Rows from expert 6 of block 3, named by matrix and row number. Rows with one number belong to one neuron. Each number is 128 + 24 x the weight over its row's rms, rounded and kept within 0 to 255. All counts start at 0. After the name is the row's rms in percent of the matrix's.
# up: expert up (model.blocks.3.mlp.up, 16x96x384), inputs 128-255
# down: expert down (model.blocks.3.mlp.down, 16x384x96, transposed), outputs 128-255
up.42 099 [117 136 102 116 137 122  89 152 124 103 107 158 146 116 107 105 113 128 124 134 170 137 142  98 133  82 132 159 125 140 162  90 130 160 133 145 152 157 134 112 165 144 116 108 152 142 128 124 140 138  57  97 164 163 212 119 168 123 137 135  98 117  82  90 166 152 131 137 120 162  70 145 126 110  96 143 132 147 139 117 137 104 141 123 149 161 101 123 180 138 123 137 126  87 117 110 122 118 117 124 118 147 108 118 105 138 162 112 115 155 122 121  93 125 137 121 106  91 142  91 145 120 152 143  89 153 140  84]
down.42 092 [159  95 121 150  77 130 139 109 107 127 148 117 141 107  64  89 130 114 143 131 181 120 122  78 140 105 148 146 103 158 120 120  92 121 128 141 122 154 102 125 157 111  91 114 144  81 140 158 149 134 102 107 103 165 150 139 120 116 126 136 109 126 129 127 170 131 142 120 153  98 120  98 154 100 129 107 113 144 138 143 144 110 132  63 136 108  94 125 143 139 116 125 104 153 107  73 137 119 149  85 119 150 122 144 127  86 113 117 114 108 112 108 136 116 150 144 119 115 104 106 122 119 159 134 102  76 148  82]
up.43 122 [117 137 161 100 111 164 109 156 150 164 163 134  42  63 165 115 155 134 119 123 119 112 123  97  85  85 152 137 136 136 179 150 142 114 138 128 127 127 124 134 162  54 137 128 117  95 115 161 104  93 140 165  86 120 127 106 128 121 117 116 112 165 120 154  96 113 130  93 118 124 135 130 175 150 124 113 114 119  83  97 144 167 139 124 119 150 172  51 117 130  95 170 114 161 138 143 128 168 123 130 135 131 141 148 106 157 117 112 146 127 147 125 146 119 177 122 133 128 169 129 136 119  93 128 154 101 101 153]
down.43 111 [150 138 127 108 134  97 128 134 120 176 141 125 133 127 120 138 113 139 117 118 143  97 133 102 145 135 161 140 143 109 158 157 129 131 112 109 156 109 135 146 122 180 133 117 141 121 111 168 154 146 118 141  85 102 170 182 132 101 147 121 106 125 121 146 135 121 138 164 149 148 153 120 119  87 126 134 142 106 115 127 135 105  82 137 136 171 107  95 132 144 114 108 128 171 137 129  98 167 130  88 132 191 147 142 163 131 160 137 108 124 116 117 143 143 166 168  80 136 133 162 132 116 127 115  70 136 110 137]
up.44 094 [131 143 118 144 114 156 104 154 135 110 136 122 103 127 127 163 102 146 122 119 129 135  97 164 161 130 152 119 136 148 139 139 144 150 109 103 117 111 141 107 132  99 121 134 101 103 135 127 165 109 122 172 116 178 127 180 149 145  82 161 134 138 145 143 136 122 155 130  83 129 148 168 137 132 100 127 119 125 108 124 135 147 136 149 111 101 137 137 107 163  70 149 135 157 149 168 127 140 122 107 129 192 108 123 118 136 104 113  99 159 106 130 163 140 141  97 142 119 104 120 170 124 112  98 177 135 115 162]
down.44 083 [116 158 152 112 154 144 119  90 126 109 103 111 129 124  99 131 161 159 144  82 115 120 142 147 134 118 162 153 125 146 106  93  96 146 156 173 115 120 140  94 124 129 113 113  93 147 154 163 145 165 130 157 135  97 126 129 112 160 131 164  96 129 159 123 105 156 116 117 157 154 166 122 115 120 126 145 160 113 163 127 101 141 123 126 143 135 127 133 130 139 132 123 118 117 144  90  62 150 129 116 158 122 148 124 103 163 140 116 112 170 143  98 120 147 138 111 104 126 118 131 144  82 130  99 183 150 141 140]
up.45 087 [131 103 141 146 147 127 119 137 146 118 111 157 132 144 146 129 129 149 118 116  82 163 152 122 134 165 119 123 113 153 124 104 129 124 163 124 115 116 180 126 119 146 143 123 138 130 126 109 139 117 185 107 119 134 113 122 175 155 114 153 142 110 118 126 130  90 103 125  58  91 130 169 147 140 125 145 187 105 132 141  82 124 111 144 121  77 141 143 112 138 163 115 111 170 145 115 142 122 128  93 193  81 153 151 150 122 127 118 140 141 121 148 179 155 134 108 125 123 109 103 165 171 116 139 168  82 122 110]
down.45 121 [134 163 118 122 134 150 132 146 106  74 104 100 119 122 128 168 193 201 100 122 130  98 151 138 134 116 136 146 137 130 123 118 105 196 197 148 156 114 185 113 129 129 159 132 116 115 157 146 151 136 129 137 124 103 106 139 148 145 133 161 107 129 187 137 101 170 131 126 137 147 148 125 117 129 126 142 143  94 143 113 125 115 141 142 119 157 132 156 126 161 141 121 140 140 172 128 125 125 120 125 188 137 180 133  97 198 166 148  84 121 144 137 121 132 129 128 145 123 124 107 143 126 130 133 145 147 125 149]
up.46 091 [145 165 146 131 112 167  88 120 131 163 136 130  86  93 179 120 120  81  63 122 129 138  96 128 144 109 138 142 128 100 103 121 138 134 122 156 129 122 119 151 147 104  99 110 143 111 102 133  97 104  75 141 117 136 157 101 126 139 140 136  89 156 121 167  99 109 114 131 124 137 131  86 139 118  85 169 105 112  99 138 187 151 129 132 134 126 114  66 131 146 126 159  96 134 182 132 173 129 106 135 127 141 131 165 147 164 130 143 149 134 123 160 127 104 160 120 136 161 189 129 126 115 113 106 142 106 121  98]
down.46 085 [140 160 116 129 109 137 140 130  91 129 105 136 160 108 162 150 125 132  95 166 100 115 151 109 153 139 118 148 154 146  92 152 138 129 131 143 148 125 153 161 105 132 124 158 175 142 126 127 128 141 108 121 133  90 138 130 184 132 155  80 136 120 135 171 151 118 133 125 131 111  87 114 136 191 151 132  99 135 138 109 133 127 159 117 116 149 115 135 127 139 117 154 140 173 115 139 187 146  78 142 137 132 129 167 171 126 147 161 156  94 108 138 118  96 156 129 153 135 127 154 121 129 111 128 148 130 140 141]
up.47 086 [118 156  93 113 146 144 128 159 120 132 138 127 118 136 153 137 114 111 130 163 185 122 133 131 113 136 142 115 133 169 152 134 129 136 125 155 154 141 103 106 139 163  99 129 167 117 113 146 110 121  90 115 110 111 119 120  90 111 137 134 111 144 104 133 117  76  87 126 112 101 166 138 145 135  94 117 134 117 137  91 144 142 142 112 131 146 115 168 135 170 135 186 145 107 167 131 147 100  97 133 121 135 112 100  93 142  94 104 115 161 153 120 113 181 127  88 136 103 131 127 103 151 122 130 133 175 121 162]
down.47 093 [169 122 137 155 102 169 149  82  90 150 129  72 155 105 101 158 147 126 130 149 127 139 141 121 125 120 155 165 101 117  99 153 130 148 142 142 123 171 124 135 142  71 159 138 125  91 163 128 115  81  83 120 120 119 144 103 148 118 134 143 136 168 182 140 167 178 153 100 136  77 134  91 119 134 150 139 109 144 104  96 159 124 149 140 144 104 127 147 159 162 112 116 158 151 139 118 190 174 130 111 158 159 129 149 123 124 151 180 153 127  97 143 156 119 158 142 153 144 133 128 173 135  89 128 126 115 139  82]
up.48 090 [ 92 174 103 156 158 147 131 155 108 113  97 161 134 151 128 109 158 110 141 179 135 155 101  93 195 134 140 127 146 137  92 156 145 147 112 129 123  83 123 114 120 144 101 126 104 124  76 140 124 132 124 155 142 124 117 129 165  98 151 146 132  95 129  89 139 138 112 147 113 132 137 139 126 115 159  96 128 137 132  85 130 100 136 171 126 111 122 131 122 124 192 103 124 109 104 159 137 137  83 111 180 116 113 132 126 102 137 137 153  98 170 141 158 118 137 114 131 139 139 106  71  94 152 134  84 137  98 175]
down.48 079 [128 131 131 165 129 108 170 101 128 100 113 108 182 111 134 153 140 136 142 116 158 171 147 139 132 182 127 181 153 110  77 158 131 142 156 117 127 157 121 145 115 140 109 128 163 148 186 107 111 168 152 139 148 118 154 113  77 121 154  56 115 115 129 162 144 160 124 129  96 150 130 104 112 131 165 123  85 149 104 139  97 103 138 141 109 141  61 148 156 149 137 121 152 113 135 138 106 147  87 103 141 148 139  93 173 127 140 143 140 122  90 138 122 129 124 124  91 189 154 141 143 149 127  88 103 132  93 140]
up.49 093 [150 107  77 161 114  97 108  97  90 165 131 133 128 153 126 132 108 162 181 151 174 130 159 111 140 119 135 140 147 104 107 112 121 111 103 149 149 162 103  95  97 146  98  99 111 109 140 126 141 161 101 131 115 126 188 138 113 136  98 160 125 138 116 146 139 157 103 129 130  95 123  85 150 138 133 100 117 122 130 130 162 112 114  98 116 147 121 155 131 124 116 108 155 109 139 138 102 122 163 111 139 118 140 149 109  85 127 120 106 113 127 113 149 126 102 131 133 102 133 159 108 130 150 127 132 144 100 141]
down.49 102 [136 131 146 182 132 100 106  89 136 157  83 134 137 151  91 120 107 103 119  98 194 115 117  95 156 128 153  74 132 152 162 115 148 116 122 122 125 158 112 128  98 149  93  93  86 146  82 115 169 104  73 140 133  86 149 117 141 153  91 124 119 106 107 147 126 107 130 127 169 150 118  92 127 102 116 102 121 157 107 123 159 120 111 143 112 119  84 116 122  88 153  91 141 125 102 147 149 114 137 119 104 149 123 154 137 125 142  99  87  96 118 113 103 117 143 134 101 167 115 129  93 126 141 146 130 128 127 121]
up.50 107 [132 189  93 123 107 123 125 155 122 123 118 100  92  97 164 119 108 139  90 113 142 129 139 119 126 144 141 124 134  90  98 117 176 180 152 135  94 125 109 135 193 128 148 141 133 134 104 180 141 128 109 144 138 126 121 126 148 135 110 138 148 167 107 158 131 110 145 129 117 167 132 134 114 138 130 142  91 138  67 139 126 141 118 143 125 182  91  87 149  93 149 124 111 159 153 149 145 117 139 118 144 124 105 107 125 124 133 101 147 119 123 161 136  98 111 125 129 131 127 118 152  76 119  90 148 136 129 121]
down.50 095 [138 110 132 132 157 120 140 102 137 150 153 120 147 159 125 110 110 105 124 108 137  91 134 136 170 158 113 109 162 108 106 182 175 123 111 127 106 128  93 132 144 130 100 121 135 151  97 116  84 149 132 115 186  98 125  59 161 121 166 111 137 139 110 136 142 104 120  93 152 130  91 105 162 147 151 117 163 136 106 122 103 147 130 124 150 108 137 103 178 131 158 132 153 136  70 134 110 151 147 132 109 120 123 133 147  95 105 103 117 131  94  92 137 149 128 149 160 156 122 182 106 118 105  91 139 137 141  93]
up.51 091 [129 172  66 116 101 127 133 128 138 143  95 136 132  91 126 168  92 151 129 142 160 131 126 155 123 115 144  87 140 161 129 144  52  94 111 117 132  96  97 131  98 129 130 139 136 127 107 121 172 126  48 125  98 140 114 114  93 142 121 134 162  96 134 162 121 108 150 163 125 168 131 121 157 151 125 126 101 153  95 113 167 136 129 138 103 136 174 137 120 104  84 140 131 110 161 136 101 138 129 123 163 154 128 166 119 140 104 105 145 176  88 144  97 107 124 121 168 118  95 124 105 130  86 151 166 142 136 132]
down.51 103 [128 106 176 137 157 106  97 130 157 149 102 117  98 173 137 163 153 145 138  95 141 104 177 127 159 147  83 125 161 159 126 145 149 147 126 165 155 114 144 106 126 126 170 134 116 147 114 124 101 115 139 123 135 125 129 133 119 186 112 117 143 120 152  98 110 125  92 107 150 113 156 150 132  90 118 139 180 162 139 157 105 182  92 175 130  91 110 155 147 149 124 144 129 104 185 155 118 103 123 127 151 106 148  68 125 143 163 135 122 117 179 105  99 145  81 136  76 123 111 139 103  90 126 141 159 145 147 146]
up.52 095 [126 104 122 106 135  92  96 143 120  88  88 113 119 124 132 124 130 189 170 135 150 120 115 128 100 108 117 118 104 137 122 116 117 102 111 125 138 115 131  96 126 135 122 105 132 157 108 156 128 125 115 149  93 137 163 133 125 107  77 176 120 126 116  91 168 132 144 136 128 146 114 133 146 145 102 139 124 124 126 162 135 110 141  86 106 147 111 140 129 110 145  87 144 109 112 156 115 143 158  89 120 160 158 156  97 126 129 127 125  89 149 128 172 145  90 115 128  89 157 143 131 114 127 147 136 149 156 160]
down.52 092 [144 151 123 183 114 140 126 106  84 141 121 118 148 123  72  92 119 124  90 143 203 132 138  96 139  97 170 111 156 121 149 114 113 135 130 102 109 192 116 126 128 125  98 103  78 130 117 160 178 129  50 139 140  53 165 110 150 106 127 141 141 119 131 166 152 141 161 116 173 166 140 113 118 132 136  92 102 143  88 123 169 115 118 121 121 109  77 127 113 116 130 101 155 142 108 115 160 117 136 102 113 160 113 125 136 110 153 114 124 107 116 113 110 112 166 122 101 156 122 117 112 136 149 148 132 131 104 122]
up.53 093 [106 145 125  95 119 104 158 145 152 131 133 109 128 118  91 134 112  98  91 126 128 102 130 122 131 143 134 115 164 115  83 219 159 121 151  95 124 117 103 140 137 167 117  90 133 138  99 120 141 125 148  97 140 104 141 151 159 105 102 153 116  82 124 129 165  95 123 136 155 164 108 112  97  95 112 181 139 181 131 115 122 143  86 146 107 110 119 145 121 112 160 127 130  96  97 130 149 150 141 120  95 129 109 121 146 120 152 149 166 146 111 124 108 102 110 139  88 120 150 137 124  85 111 126  78 166 104 113]
down.53 108 [142 135 145 119  95 165 133 123 150 126 151  98 104 112 122 103 100 103 117 119 119 159 114 127 104  92 166 160 125 143 102  85  96 105 103 139 106 141 107 125 151  77 112 102 106 120 157 160 139 127 125 139 115 128  96 118 126 134 142 157 160 128  96 158 174 183 161 139  99 123 177 152  95 117 121 135 110 111 130 148 184 169 115 117 133 149 124 157 118 121 103 148 106  81 137 102 158 138  87 142 108 175 122  74 108 106 119  98 139 160 110 165 114 108 154 125  99  95 115 116 127  98 168 113 157 115 118 106]
up.54 100 [105 189 152 111 158 145 150 129 120 135 100 115 107  93 133 100 125 131 104 134 161 155 148 148 161 121 119  65 140  99 163 127 155  94 133 118 133 134  91 144 117 120 101 107 163 130 118 104 126 124  45 106  78 111 196 136 146 111  89 116 106 123 156 127  58 100 140 124 114 131 117 102 116  97 103 132  98 134 126 112 125 126 109 124 114 115  94  99  86 133 167 134  93 120  92 156 122 123 132 116 118  70 100 157 149 143 106 180 108 124 125 148 137 169 151 131 120 179 107 129 120 117 111 143 106 111 131 149]
down.54 090 [155 184  91 162 144 131 113  85  71  94 128  86 174 124  97 147 143 137  92 174 150 113 136  94 133 153 120 140 113  98 117 144 126 152 137  74 136 151 125 115  88 145 117 161 134 138 139 157 123 127 146 150 172 139 171 106 177 141 153 128 108 169 146 152 128 135 136 100 115 157 154  97 141 153 166  85 117 139 115  82 110  88 124 123 121 147 102 162 166 130 155 117 187 149 121 114 117 145 162 133 154 121 122 125 144 143 135 156 132  92 125 127 150 155 117 112 120 154 149 163 152 140  86  99 145 173 103 135]